config = dict(
    dataset='cartoon faces',
    encoder_norm_position='sandwich',
    encoder_head_dim=32,
    encoder_patch_size=[4, 4],
    encoder_positions='rope',
    decoder_layers=6,
    init='small_normal',
    optimizer='soap',
    shampoo_beta=0.99,
    max_precond_dim=1024,
    adamw_lr_other_params=0.0027,
    ema_decay=0.99,
    steps=20100,
    epochs=25.3,
)
Rows from block 3 of the encoder of a small masked image model, named by matrix and row number. Rows with one number belong to one neuron. Each number is 500 + 50 x the weight over its row's rms, rounded and kept within 0 to 999. All counts start at 0. Numbers have three digits each.
After each neuron's rows are labels from the 100 images, of 14848, where the neuron reaches its highest value: "top examples" is what is common among them. Only what is clearly more common there than usual is listed. The data: cartoon faces.
# fc1: MLP up (encoder.blocks.3.mlp.fc1.weight, 768x128), inputs 0-127
# fc2: MLP down (encoder.blocks.3.mlp.fc2.weight, 128x768, transposed), outputs 0-127

fc1.279:545459500498427445478538523502459542491523556508530477499531551530540523516508536477463469376468523527505390569478557575552368466557614484565445562497465453434478469354490475518567540427551567487428430455511434480505443475521545484464447453437502579420474516596461515467415558571417502505523504482586543436498436471566563430518495537591506451489468523455532510483487459527577481452492
fc2.279:436425511491441582522435541458452547474512558472473515469585471529457484439553476488491434413428501563531539525500437523491501487481537530510500392613404558494515554450455538465461505448614412524477478519506492565490481461529429456483628513535546473508464442479492443549485574591481434459452485549523539524457539514475471619471440579572502504541492498461481595525607454437618529544496
top examples: white hair

fc1.519:556417532477497480542501559453531513543568465482471528486398403450513457546570547592577568428466490524503543495514532566384492531583512498521493531566490439415484476434485436445509419592516540572572433498518420543472550495539429575424598516503514508532553521428494492488516500489430591576530488527462457511575497491477471411496555474523555479537500421487513511535392467531572383533492
fc2.519:593329519475515527554524535499506563498430482526489466508430583402489421507471544592492562498451545401466442479525518636522535494390511474487549533450469533518566519498631577454532471502483512473464564524487493610573548505538493512479522487520447484544425527392486421425540452494470491404531535461499475557510531495565493471493521473510511464389473486519462533530413503516534551442484
top examples: glasses; surprised

fc1.593:501495545569504495410489463482538547449475568544488547584545577598471550527532440489502525517484480493468533488444430502446607454563508528337507454494556466461393483595502616612524577448516415434467497510461461460507511543478459523522446482439463580522497595536488493401446494517516502460516535400501505491627461512527483484511499509530578461519475473435521486563495528568510415554532
fc2.593:590513547480539493619462535577419520571511450494498393481494491455534481540449539474584562526460527422577470471455527516487479515482440480586478509468544579502471573451526375437425541575468564481534507501620489500480488489561546607442560411540466460420553507489464492423540488456424443484476429493508556535464477544521544481496504499491483613439507549497481459496599446416499563443473
top examples: red hair; top hat

fc1.239:548463567468507433536487523431548520474443468504381516504527535429479514548383447512533510580525433531520396472476489484542585553465559529517563459466466531443471456435561497480534478463508476486460519500423607530519534515501615436458515448506533515614532450474537526534515550468466550482454601400490517535469482453560489504592410518506550406481496487477419547505390386494432425467482
fc2.239:456509477535444431563478599533402524533368509505516535506445594580480478551532466494498534507505551488439494413520477519486424477513419328470411504517517619485583547483525529437497574497533455505448453510529438562482432487511503524537463571541450412491442469443498449514491587559497525552503463537439494521521398495435554423547534491495544477546564465482503453481592475595468474534487
top examples: glasses

fc1.744:476494437534476592515558519442585566518424562492456465573510501482575514501425471457448479502449580486411482465502500503468538555589569613484555654531455468535416472517562503539480465567478437480528433489502532515492403472487517534539507508565452489502554477458516549407611532478528532535512482479526484516589407488432445515392532443588526505478570475560488551563469475466495546437412
fc2.744:508520627514529417489482519575429466480583392547543490423474469513490504542499514576532483458530451501539439528444467515516465434403437411498425384447525456466613589454417509462498505456523520488508548558432470444541600528507510521505548453460544513502464522502464458631461459541483490447483481519449514424463574522590566439597426567486477541512462452424511502461549527499538514520560
top examples: long hair; white hair

fc1.491:532463558428419500564456442440520510589480547516481507472495496550536436488429518368498512513461504474533449443489571578453534443517559585592406474536416606507541517518518576528504597479545489482512398419453563546440536427506514536477463416473482512489462502587551466457493550516524489418538512448457476474611441506586430435519547520573489535407551487430471489529533517541574505485517
fc2.491:471553529509457418455548495536493520454462476432455511508520416563514554529553513541407508568495507542481517620450558546488509422549570431537469490512559422517478449520446364531438575530521512484474495584518591588546492527434566462471463525509479511550490513528462451554416493488548492584459555617544441436551490522422513512532498504495466410424463570522480497445506497423435468360459
top examples: white hair; grey face

fc1.183:536472416467531552415576535518514521503590428474423524426532532481492527428499550538412520445435434448539529513491436523499464459546484552479572419507478564498520566462452431452400446396398423480551460555471472555485493389515522513521506484499507446547503590514423446428533507517494512434452542527493498488448421582489389539527445493483605481574580585486505443551494517477495536567515
fc2.183:539517550572502559416522567502455463401479476312473517426455523443517395435524551534447556479584445469511458558572517441536481610582469537514485480516512443556552547487481488522607485447479478457421543480478534461510444475481555531527521496630467530468510529511405471488459549457406458510577480510520453515526503595554431567550535538470504532483463459480520484527481605534544535507492
top examples: red hair

fc1.315:597475470511427469531489401468502382575459481578596520523431563488600480482540421478509477441521548444475496554558624498522447427465532545448528508567477577483449473478451576511507583460560459527531474499537445548457560477537568515517560409528423392443493466465504491477507489553552571524599502503511443447484430556494477494491557499457511392517525554413447463460448444508539443516496
fc2.315:477495487511498519503586486525521515385457444444527421537442568479539569456412443475440531442548568450501437554544414591534473552561510450499530461623412450570540518554351434459551534591466405533528498460523575473483460578449503551495462542548516451516450434556515453491506471547519559510591465500472465386517504593530505587509524532474503468467485463553507473500508509485449469479438
top examples: looking right; grey face; surprised

fc1.424:465473457484466484466532568539499483618450481460423623469599582555483466562461485508513469538488481568477535573492461512466487506577517585493541522453480542509485404408525552532544504450479427471381523552550442514531513423489560468582489588452473518415333489540568521459572531432497456516551443494549537465535484439419513462567438419519511503467490510474473506571497503436571499523522
fc2.424:441488492429540478565498402522472518451609554480575455481443528505498540454425497431447502447439421456556541437525502510355518500485539536438481468579550524493507598440471565477447449526466505615581504458497498504447412500528463591512447491597562464483508502503555560492562465498573498561474526527444530551560513593546502426499483456507448528506494512504580428535526583507395476403489
top examples: long hair; white hair

fc1.358:575345445455508500528506510526487419429433426506539509486503487534534464486503482481448531551500553448502486388543477490525396566538550542472527513473483634545514496492427510531462547437418435544495576572397433510471510500508482457542507523488503468588473482438549635582475578515493508452518502497468525514592572522493529480538536482583485490549487565621450457495415425547511430478520
fc2.358:477636535648498458440432518504452568561477567506392463433445476499401465575518518454500482466468499504458502548491532453497535492499507462471426550538435444549493495583571525461544400545520569424373494463512517480535436540479523556446541550473482512401472512446520474499553497472436460518492450477564511470414516519515455546601462513521516561512564480474566558547552568427451593468470
top examples: glasses

fc1.754:634518450425480570494509454540553475440454482560555451504612519526464542537485502495427439533622493507501505511458508430564473519478508526497565420468523540512482501571535528504541502531432477428566521537558550395504423435539477588685499476488509504492485430622459510562453484535469404564432544505490473434539481518447469472504513467445527552456507575446499567477492484561451546557500
fc2.754:502504609534442486512505501552511536568543615510528584452471601431607446517484514551481497521446509471510489503559449529512413489493506414445367470503577462528512536433427465468495474495525595392494573525544527522433514446544421505533404518541454515545490606437534478523546482443508511439511413494485544523476481502551488532555447585434501591571466445506416498531532498541554489598470
top examples: smiling

fc1.615:435496439558526502385551618459544490404497443435520486526544511511524436455567520493468508570476513583540414534533548500516499538462499488411537486501517498595480506496426471572554559587471509451381501523425479560512412564487399514477430584532524563525446446445525528563545514493444544546512501446540552451417518436450520529542516550492487518481561567493477522450386448505476560493385
fc2.615:586460499568520512612380432315535548468461523491574502430473489489560437512466443436557441465539510487495528512511491485472493414525530504500444503447529543543544540512432623637453502507530526536487511436556520533520511568539482418541500491484461517448456436514552461449454521582468430471508444443557548453532422539479442477547483600530542573444470571475494515510471499592498472515523
top examples: sunglasses

fc1.237:511503499488477390558528478503580536481519432430535487408583516545507505526519557561456459580503522541509468479410518451372483531566482536501485462558452452476387530495491452478535522495585620573515536487511440440569536490629539531482527481459578450481542487516427484429523513469490479521561515510451510557493518552439442475567533402423404584458560611511458487457435487500557445456518
fc2.237:582518446477490498479501563542433444519535446549563452562526493570496513536515514557503506514514471539557363498503459566491480536540445566405520479622503503512491478571434459466490422490505481486530565468552428494414359458500566477503490472551566432552549593401485477498591488523464486435507511476566548535453492568484539595535519471465455519464523428538590429400528439541568559435505
top examples: pink face

fc1.217:567509559394608453486454478483451553476500477494469620513474450466458440472530590531565551414599606463530428503544454497552469423521564462596426545513432550487473504457447523496478494460529531535505523511468530479509508459568453565438441494483454494543596443496556600590608550539508447460529468486462433541551495528480482486506510591563546428456441483489481510476435459448462407546527
fc2.217:469435456540438473575537497401464531436495511532538508496404449519467420478554526563577535439590534533543465466472517582507522487430488558445575486464571475505499463460472507477455514551522437482485501536512482673529562520463542411450490552494562483510527538400450475475500528409492490460564495515510525497486424530502511482456488569515449644457582461524592622469492409413517541531514
top examples: sunglasses; glasses

fc1.334:554456445459540528488522477518403503495441447611498503480376448425521501583480443491537551471437520584487476503494518567553533443549499537537487529522512478494455409382525371535488523508494541546439448533502538581487628489556502510413478389454478433622537496523531517507541586525518570489579526501578443474465513461542518529512566439487479601513572561495478520468543484443471496471434
fc2.334:509518565468484456467566478573503437482480530491495539610539513551439549583543592506539398547501413415537512526529461432411494436488432392544499487517481520541566487537515505520549450614454433506535411444512557482492464510458485561495449535532424496459532568518524497463419604456520424568436539506502512529516472501550516616495525458518527439504480395519514499553559447508557411603562
top examples: long hair

fc1.69:451527549512509476495482527555533496484528487525451597479506463498441584599447502519539561507380548485470551572435541435422467477567511571473396580553499492476465477506495559512600486500525497543488421454455495479469520513487517466499575464526435566537523462528530505585459476479433559579460490480578384414610569475538428451567494480497495423506456442350478433540521573518462550472476
fc2.69:547517499525518480466522477560522546464421495545562438516582403507536445545562503463423496485498512550537484411508423546560561479408474453438587485526545431482555528517452423481399482500521506464513557575569399467582501462511509535509425571484516500467472527561527526461516480519567545439535514551398625580420463476560574471457494534496453555533455542640459533452426492495536444442483
top examples: black hair; curly hair; pink face

fc1.122:473543482451558592625571410461528515417490518438515563554533633531533414466458457505429455480522477455584578533498561599462436438445482475496491537541545462533461519432490440500540486457573473452523451520570485511436533441503531481572433594434584433468559477515542503533561576481485522541456536494458462445553571485499548399541477499529533552518472481467570537515437495581535447457559
fc2.122:395527529544448513422427539436542578612552484511461451510488460495434484557631490398521491476523480607400489486542469507529550532478444487495489505499484515539507468568501483454523499485547575498429518432474467420435428623493460603455577383446520404426458539494462520485511450436417457522495535463520516584480521458509461589464514546486480539534498519542482484522558547558472547570457
top examples: glasses

fc1.399:425507429539544524500527514524402559460510539438439475503505553519505490495642434502549494514400486543447567527484456466539420462468535482579536502506471463615478530550449531498401545475567526587466550534495457468539580563611540462443485556475545500471444468612433525482492438547437539446424517545601511496526498547475450487428492496485504514512505531425622495501550548454483381474545
fc2.399:550477481486467473508563498373439423517515572595543526464551492421520433400534583544469565501555622486448475545524439536509485496483581499464547491472532486512442506408579569556447480496506594506564528414516617489487430438434477485437511494456388468591566571512457505457496540462501419457539559468473511454456501465498545520581452574542522479461454554525524428542473461549496487510445
top examples: curly hair

fc1.260:501487495524447494498463573526520467410417441455570501524534510532438487533469435475557490432596543467570504501446542456589455458526479516543577529478458492561431435425527539492520505422450489473452527596483510552526557538642585471526426603468532592546572469510484580496507503524442407477502471537585465558456440503473481425479575549499458451521541527509481419569486485495641449461480
fc2.260:437494484482493575486510563547417507538528616392503569516544502491473496500561503520485531366588599496540459582554452592467433541570506541369475510526505488484497465518484453538492493470459465450475492422535499489459506519453489527398533508473468526443471492484436524465476615414421488463494523411573575531553517559568501557554505641430555487552478467578527448487526504517526450498457
top examples: black hair

fc1.71:527473429517469564395494468486530548472563415476479494443483435513497491517535595417532488486600495519573536519471546553545528527509491555588499479492494569525419504528527593518495517557487471546512472488532570490484539496570412551585458518430373456484484479458569516545541500526525527570510457541496555504526572469526516445370572551512516465496485460381407487465425412480357555522559
fc2.71:526525559478541453614458552576515451553400490551449477621599524462507488483487508589494484551383398484446440485495486467456530457494541464394489567504497434511514465483452476538510575447512476551490546482537414419509418480479511486442472483583516625515491541526507548460531477473472429448493520537537498500538443538457503531580478434508532582468530534530504486537594579476651504480432
top examples: black hair

fc1.487:513473472424502436439517588501424474520503580507532506430559469504535560486519448466500439471521462513452539465486504448470349428544527409501427496552419539428533501537454398455511457507524529519523481549417539488538397591504443490466481509484473544435569530446489519546440546488509502485542627506468426499468384486541499464533521433483439495594486497461462581456553624598539461453485
fc2.487:553548484531523543521406448536559466500520452546458480508432527504440488503457517508475521534506501527562485576512532533461659579436485568483536515481533459527510438483528589603479562455548489457501493436556429441531590485523540503515494533490493429444411499501470492460576400481536527509493337487506513389546572475441553547461519516402587502503473440573478482534550391541475579541476
top examples: grey face; bald

fc1.179:596552557516495446577463519525509456534478506485437396546392451467484484495480412472634499443494483397550500498473531570444538481518502540492500487507496493449537525542548470539442553543504520444524646528555534495571390533486493571435493599529389526431422433551519492489473519576411556540532457488459484506526454540548499434564604564495560503537436471417512460502455543547501521510491
fc2.179:419526565604438453586498550504493454519513407581394467452491444477518551476403518493563522507517554518553396436494480539569538477439391536513552482531466449541547609498501532514517513503454522497470546499498546418446395539492442581462471450472501471470548473509515474526534527527498459683527479453550493482531617530483487478532575556419531519557455488436503494579495517459447478552461
top examples: looking right

fc1.380:481549530524423439547474481539413509464536478439495436430525583515449462535418490505481456445482449469571465563532531610569518478466383468410536518562524539517527408472488521487441543497567549483547506519450526434481505535528550547416493499470390484499520474615461497554482512520485471500438455400435523429534546400529612510519423516578471536523430621463509515472548468423449494480558
fc2.380:512448476445593519464493579445518544516424571558479581542568404518462455496601478525533436417575534479450566427448504478434437491463531569540573456487497545518494587500445496514554481552602508624517518546492572509480478444410519514572502428551575551419427463373513553487494535512467525494550574540516435516491553477477456437466491565437513520465488459499492452460536517487601546452479
top examples: looking right; grey face

fc1.108:602632534492590477564484490506496501491536490585443509495600586461467411485568516512514468493556468591490464510517546425541441510499540476526463491418508410453502524561558439411421438477530431516476506476430499564473466514490500477545512382481413495549510493509567453556466493477465453467481594538451496474518567541516498479465503570441530495422447500445494449433500487624403495526377
fc2.108:505417514558439488487572508491605449466506553512517575545460430486401418439513441475474600516427501498430447379559473456444494459486481604556423470637465508497534573543479584524509548470476540478573458531542501456423520458470523562510456501548535483577574469502405502432530525488464497525514402526426510570535457578469444545545494490474471411525551522514491507586483478565547505455529
top examples: glasses; orange face

fc1.461:465476514465495383484538509484592444477477605511472521536377549611445509445456584514559476526439568489464506489570537563519547463619503442370545505430509486548452398461493557494516521495460499548565553426428551512503387452512514558506490526497490499443511495520509480543547492506473584540529479360479507533497405509417526471531507464566550504507479505505597517608487445482516493532526
fc2.461:507480470458455606453400486533430556521557459465522467480534496417520427493482430516433460419592399517528448447429455440521463530457528571555400473546473528444567548482445454430483447523479534502466463523478345500482538545511461482488477464453473541482439407447481542467509470513556479437460541585482484423504630508563458424461483513437460512526550466454474490403543545456444494435461
top examples: long hair; yellow hair

fc1.364:491480550504485451559448511489501535512526501538564500412499600484513550530393479526459527594418595528584502478470564473502585487450463487576383576496425503497507499524572498567491411595498505465522537538470514487512530492543446422438446594527444483490436483480478516547547561494494556446586531488573556418584469464499469356608461480465475579411512561513458487461442490510520477535527
fc2.364:435444464590455542471518537529441477485450423453527435561356401478499454536520554458556447456491447540460430615495453540463503477563515487514449501532504506508465476542528388504483539525491545438463632518510510529505482492429524545442524516518451501493575565573529473501467472557427399503452550507568563552504561509493533567478562429563478483464560469486592350475581531461532479475492
top examples: long hair; beard; white hair

fc1.152:457416439415573463588476457502476433475398485559476495453466499602505507530567460578523478467566546517462616518500480576494533443524474519468526485429466537439549553447552509481523449454581501482498479455501472531538501564520413552433546474443588545399464440566541498592595424509422583544496470492532439485527444460481407489507483520582407566557509432463511451478511561475534519479443
fc2.152:476568507509465476499526472508567591478592509434498496560563607425384430478472483483434544551503453518505412467488482423553517548541451607534471496459535401538525493550493543527449566542444457548515368402507528504569527470443478494530435499412455475498556455483577435423514533492590513529559554601489570473495492558477481453525469464401534570465551537496542568561512488477567511499488
top examples: curly hair; glasses

fc1.8:499462603524543516526589444506444524551478480496504421538403544488424501503498489444512480486475472496585565524454473490553511433350537503546567414502474463547529528518536461467452409513481510581572499621490418572542517560403588468502488492589498477550554516494468469592492514518527536456441507489478542506484524507500510530394517394519475536373617458450551513566467512523531459448465
fc2.8:483495539501592509551469578487454557527538456520530511401452509526559500518437514487478471482469536509452522507463547505449560435562486546475405625515464568434416497511429504495567435417594532440548574488555515389408363540496484598516452483606459505507542510584549479472512500496506507560524477468534526603549461559495433537501513552441482462515476562528558411433482485520434533543433
top examples: grey face

fc1.236:574586478519483461550464505506511488557615514529448535490598462482440494538580521550521574509458506557478437508591514504615516548542491412529531501520557556533507524414426583408454538503395457501537484489491438439645469403494498522435520415487473449523572426536563582541523465512555561464537470473539458450497480435417446468489505416494493491482443482555441508493440497532566570519475
fc2.236:553469384509493505523366533481541447577478534420559436440563539496563517541508466540539575561517400570473472586483538474496544577570466483428520514571518576525541489509547490499492570512456447538434566488511442501531458461482525523463559418562489445514549456461470512534610455470557473410513465560440418503451425520515575448451520416466464401474530462519447577485600519554461494489517
top examples: glasses; sad

fc1.143:461477444628512567446555537415575554526528516483392575542499476568510590510553460513442594564521504506458499544432501474498529485516453539578532545522523502546505504498540408454532474524582476468478596575495473492534541519449397480456491625605596527488499482494546580527520443509540542506544530504457599521521469518531400408550439570430455511498516465507530440459462523564492491544415
fc2.143:644448500481451474515444566520479406554473474526566479513565489556472484501507528525480503486539462416486454500493510559421542408452493501487515443586598575489419446466569523527573484501538497496476526546457492476533428516585590550490536423533459469380423576447445487499440590543478562437557483513515512407488436401553559556499599474476427499480421467507430441519482495523432506474498
top examples: black hair; sunglasses

fc1.561:605510523577441435512536521555500556560542509461421540514504491477537453481542603501507554471470473556591506489352438528423568415534474473547556491541427524507458405429505492522479522479506528482498422529447570565476585565526449532370502515457476532481488422568472556484468541544455559517610549514462455449481472543500497501606427551452538438496551548549538525594480488470476437451480
fc2.561:548468585470635447484498514441563454491554556506485493502531578481560504533513426478451575416586448538412490604528502527541462429421557442433462496446593449547524582521581532488485451523490496496540549546586506509596456469507477482530450469417475476459483545517472467429490431476489451487430581510598511569499443506483547559502465402520576480509497456506559506479420528550476416405475
top examples: pointed hat

fc1.556:530442461483521513445532530494634448422496458528527422433491553552449547531551549366576450551504440520518463535503460456512381552492496520538538493570565543435484493474498459501450407579536499615517489512493555533535593501529551502506538497496521481485548488446571519507538493560546432462535484518499478391483502455511447392536430500566423463557377406421441481488452555540455525528523
fc2.556:441474530525523551412508547521538537512542462450545547471567470496355534557596520510533450504457489557464487467507515467531556511480429461528491612464490524508478431521480526514517525502532466511463402467587519524435486494432458580494539416454556520559586505548439462556409577464578490425547446467589503511466586521412406442431575528434445522527501523550440569521514454554528475576408
top examples: looking right; surprised

fc1.512:460475497484394443509559515522613573482536479412488545534541374528531558529492558494450525530456513568477583449516507504473488540452509513476552467551516611505483511527487496391551481420460493445480568536509435436485533475508435576505368524513500502429568462594445559496455505443569550524529465503430528544629449529490458454523465599480455420438457496531440525484473517536425431565534
fc2.512:484460611474433517358468543464452436579496460497494564511552546567431535500550493489575496566578424479467475562543528516535448422468453477533493501449462574569565417500536550496444504467587482525456575509442483486563439409561556480562418530541458452440474488518462482523442470501494517478534538451585493527449470467489612637502479501471472408435487426534546438496483475529481465585520
top examples: long hair; black hair

fc1.229:467472474514495472495478504500444536497432477492465357491497538531540483548526433422565553450558436482598516568474470576516586514617558430577489464478471504539506440480514519412498535615505429502492604432555530483486468446453555476431436453539528487511455439513530458483561471527407524513608537500471475421508499622559509566486470550518459501444452434545519469528423572508558441490412
fc2.229:544457559546568510476495438482541488497586520524533623487555478505414451471532596579437456540450561530466474445502567438460511518422435556411548531514534440406513566504519520606495533445544510515461437524466465501507579499563420517527559511475518505465501543494457471538513517439601487565427422564529565600508537405451491440518547454496578540575619531500507479539547457541476574538520
top examples: white hair

fc1.480:464513540570488526472553529501477624446462501496586487389593506488524508482534468479482513480470518593496503547593484519520424412478575528545569495471504563455474542378483515357487513464406409482475425439539562500556495474492530572554461450490491575479415459606518523513476489530533497513542440438517477531486433492619458435482547557469529468559489494559361518523464512504443499489520
fc2.480:567427505453502524486490527518508425602534452497454566644441447580482463581486503498488479481613382435461545534419517488507500516459433474528398487585490468473558463586516430539526479506541529433497542460444516429505412500532509539469447509501512514497537556446535530541522589504498486562445491486571536496462513429443520641447438426512497484508468426479625543416531488455474486491457
top examples: pointed hat

fc1.637:489530486521481409555500423449520493467494534626491492417483563548472529505501504482597427384493479396559513537563500488563436467481397475455441454538553619519522536497526546558520582488553520545547534495399510585561474491564572586555487435520443515401505508554509555459568492554535419507450445489554539453544522487480555402478524410509453519541430549481513523514528530516445564530538
fc2.637:455430541487565552527475526441479539537385515530505454555568455451490447477522542535512530608472463534439524501491478593508521468462587602618509465530484546422497461474469483613470523507534499498470551518569520477456558484469461449572530473530557537441461437533451496571518426514492593401511598516479457451480566475568495466503535559435432589446393437515477513449427435547505600475508
top examples: grey face

fc1.270:584481573551506510530466506595519518517413567507465481571567536533522442472456434500523532458537490410558495547432493630537432398504520510481547555458549531510584483501523571498479499487532428458476490502603497498468455534449437508501456568569384499561453448523526456449468572497513566452493421460495534472429449576517532494484464592553611469495462377475606551533435537505495465464527
fc2.270:576531450490399581473572468451455517505471525545507443493461482488413479469487468656593447496561449511519452445477432532524567450542405438489544494615470498513473537448414517487517473507493487507552537568453504570526491441522534547538608496440461377587532573527432513466500459534486446459501560535525493481498411412491564437465464524498436539509449551506502508411597519573560524503511
top examples: pointed hat

fc1.384:438487469562450508476506497492472591521533471527440468427441468539483471523543414469505482470576498602531539394555556518509528556467433464458440470489520396483505491480408469477460527490446437609512374557584413504490444487521546527504504564506445472424502498542488516507481482543523551555518500529440606536480447471388616500466510479508414585469560621436526495463536496580510417525507
fc2.384:536589523488569482485484412524488446513436566479549550558505484512447521489493545587518462490466567517536469526575537497492481416583467539598465552448521584447431465459563557493433460512491413366500589490465519500501550425521462550552481447507516572516536389458440576568541517468407555580442414516540395463495468479566433473472536438463506522555510493565503519559509409538463557528511
top examples: grey face

fc1.67:553439386577402537567566411489508423543525454435578448538466434577510593552492431523503505484499471492538579527463473525479446530465489461438546495444601454492468492476530482582571457514493483578464484464458456486604468487509494437423493558516474503427495515484375527572591552542527502517572502540556405569483532486439471479515388573536450567515447483495471498482502521511424502494588
fc2.67:486574488482517477493379502544444457529592524478473544493461475467488589384422563554485454489447587495491460586537492478538495417610548475616397563534474593524463494505460525505416551483442507477566488524581561427423460447561479513534461423571488522561533412461449485550510475519486587482378502578477412464484502550539447506475535496476543441457548484512511537532510527479545540516524
top examples: pink face

fc1.652:567417524465474448471519488566420582433459578446381511570446438513404472536525522456545445447570488430443548529445574549532460431524448458497567590574484440495442514555467465513513435474499391549439535480465518533538459479447527513532490492500533406486553603561548450539487403532556515526469472546529505582469440573498445588465524477526540480499496571458518508512550506500450481387442
fc2.652:558529619470444470525598476553484465535450581497446476520484451453518508543538507449591477472516489490447547528474491511454577562545495477474521534550573534522386476442542400485476388572522583484542532528533544494534394498495481513528546436505510465455495559465519398485465493467453493465523507481548464467379516586409513594381454505406496499530501446596595486451465441543524475437493
top examples: pointed hat; crown

fc1.539:458461577556457505553508510589525445408431515429497487539536439492527560524425538450520491466473559567559484482519546577549578484560483589503449599513463494500519519435546529535489512482522513460557475537597529495420414493550489430434537526507529517461441528515489534499517556513480444564425607433527527480521448501582578390489499607432444536442528554485450501593485390398526559506544
fc2.539:424483500548498572507474489560456419424419563436490418418534469464533489474510447508539537572451478545584424539551573444482554534464601540495539462472502616508442488490548518497445545487479445475413422545607467462537518576500498553469517557584470519492375530506582433475564579458501478464579488505467542511575491469464565467429485466501540463420541419553488521584481414538502509529506
top examples: long hair

fc1.597:462398450566466529599549451546407498409477549612405485473497517495499527529489486520464518483455482485485441536460571542500493496479508580482473567540453568498463433427557514574518432507529449416503509450533559487481500391543433592518584494463404482490486549486485517501474455544539530479504474492437525541510560435368490491562469530551465461563548548548513501540510417608466462547359
fc2.597:564530448460468406382570512474570433573599454560487447519506484472489476455574463487557510507472525532480510542535495428474437503558512439487585501418490493529543521591428477481486486464490478587514473509528414558552496582439573442481524504544514488507462524465543505513582447387514514517476524573514553486533418548617557474397567445511563602494479446452492511392526558493447480570555
top examples: pointed hat

fc1.596:515491557473500589416463470439522568446503474460398423514524444456537513473465571434394499511509556596462502516534521570476523422566504590527490559528533508577617441554575524489507498473465463412528518492480487470477442480471439492541506460473505538554539458615463528501517393590532548451518450440423518574478577460535506534502524451514389500410473498444464496543562550408486512482596
fc2.596:536485519464406489458513622491418582579455563485527547588447508603570539500520419541528489485463459405512570488466421573538505522460459441522533518487454510453458385524508473498488522420466483573571517540554524507452481504542497434455520550511577362450542515512416550498506576438473432497475455481588516374531413527477478562515485517456502435511486454485504576460543422524479461456507
top examples: red hair; spiky hair

fc1.638:453527481542497446529494522437560538557480502395413423436386455482521554479588536511498534562491446530450528491461499465514427501554506455501453538485451524511522567537454466552487407515642406444531527503441464515584357533489578429559507449529523617588415537487543602547559524502478498482528602509494541517564494564538440522504500529436530502498483566507541503474443497584481523499518
fc2.638:478550480381468502531534557467512590447536622509616505576512576559479495553460471515530470533483548482465443531429535458432532544474488481531584494530632484509508398486588514464483552506473574464480441448526508465533496439510516455430440438507480499437494472464532461516428403480491574501539409570521542488454479424509574511530639455535459489381468468454517524452501546497567437465486
top examples: red hair

fc1.421:337604600538463469407494396532602440590572530498453540552481501520567449393430534477553460493447475544503475459479551486448531464511497509540396439496485463509456562463480498546424553480448543532524429465522541494544535587393520516480457496510473555461507549548481469456544528479424561579499582539541472514547577513492440446524548521492469478510493578501511524518416584536512448522547
fc2.421:535454461533423488495447519499552428600531448540608532533583583502474437466573456512448540558500628522527491519493502375487524534472554537528496492524486534452474484591495446436494552449520494452509480523450466470480520487455501428502573413473572487452488558540517456554471551511544576516616506516580448473550539585554439579482574482441413553501357543443507478471458488530484411497510
top examples: white hair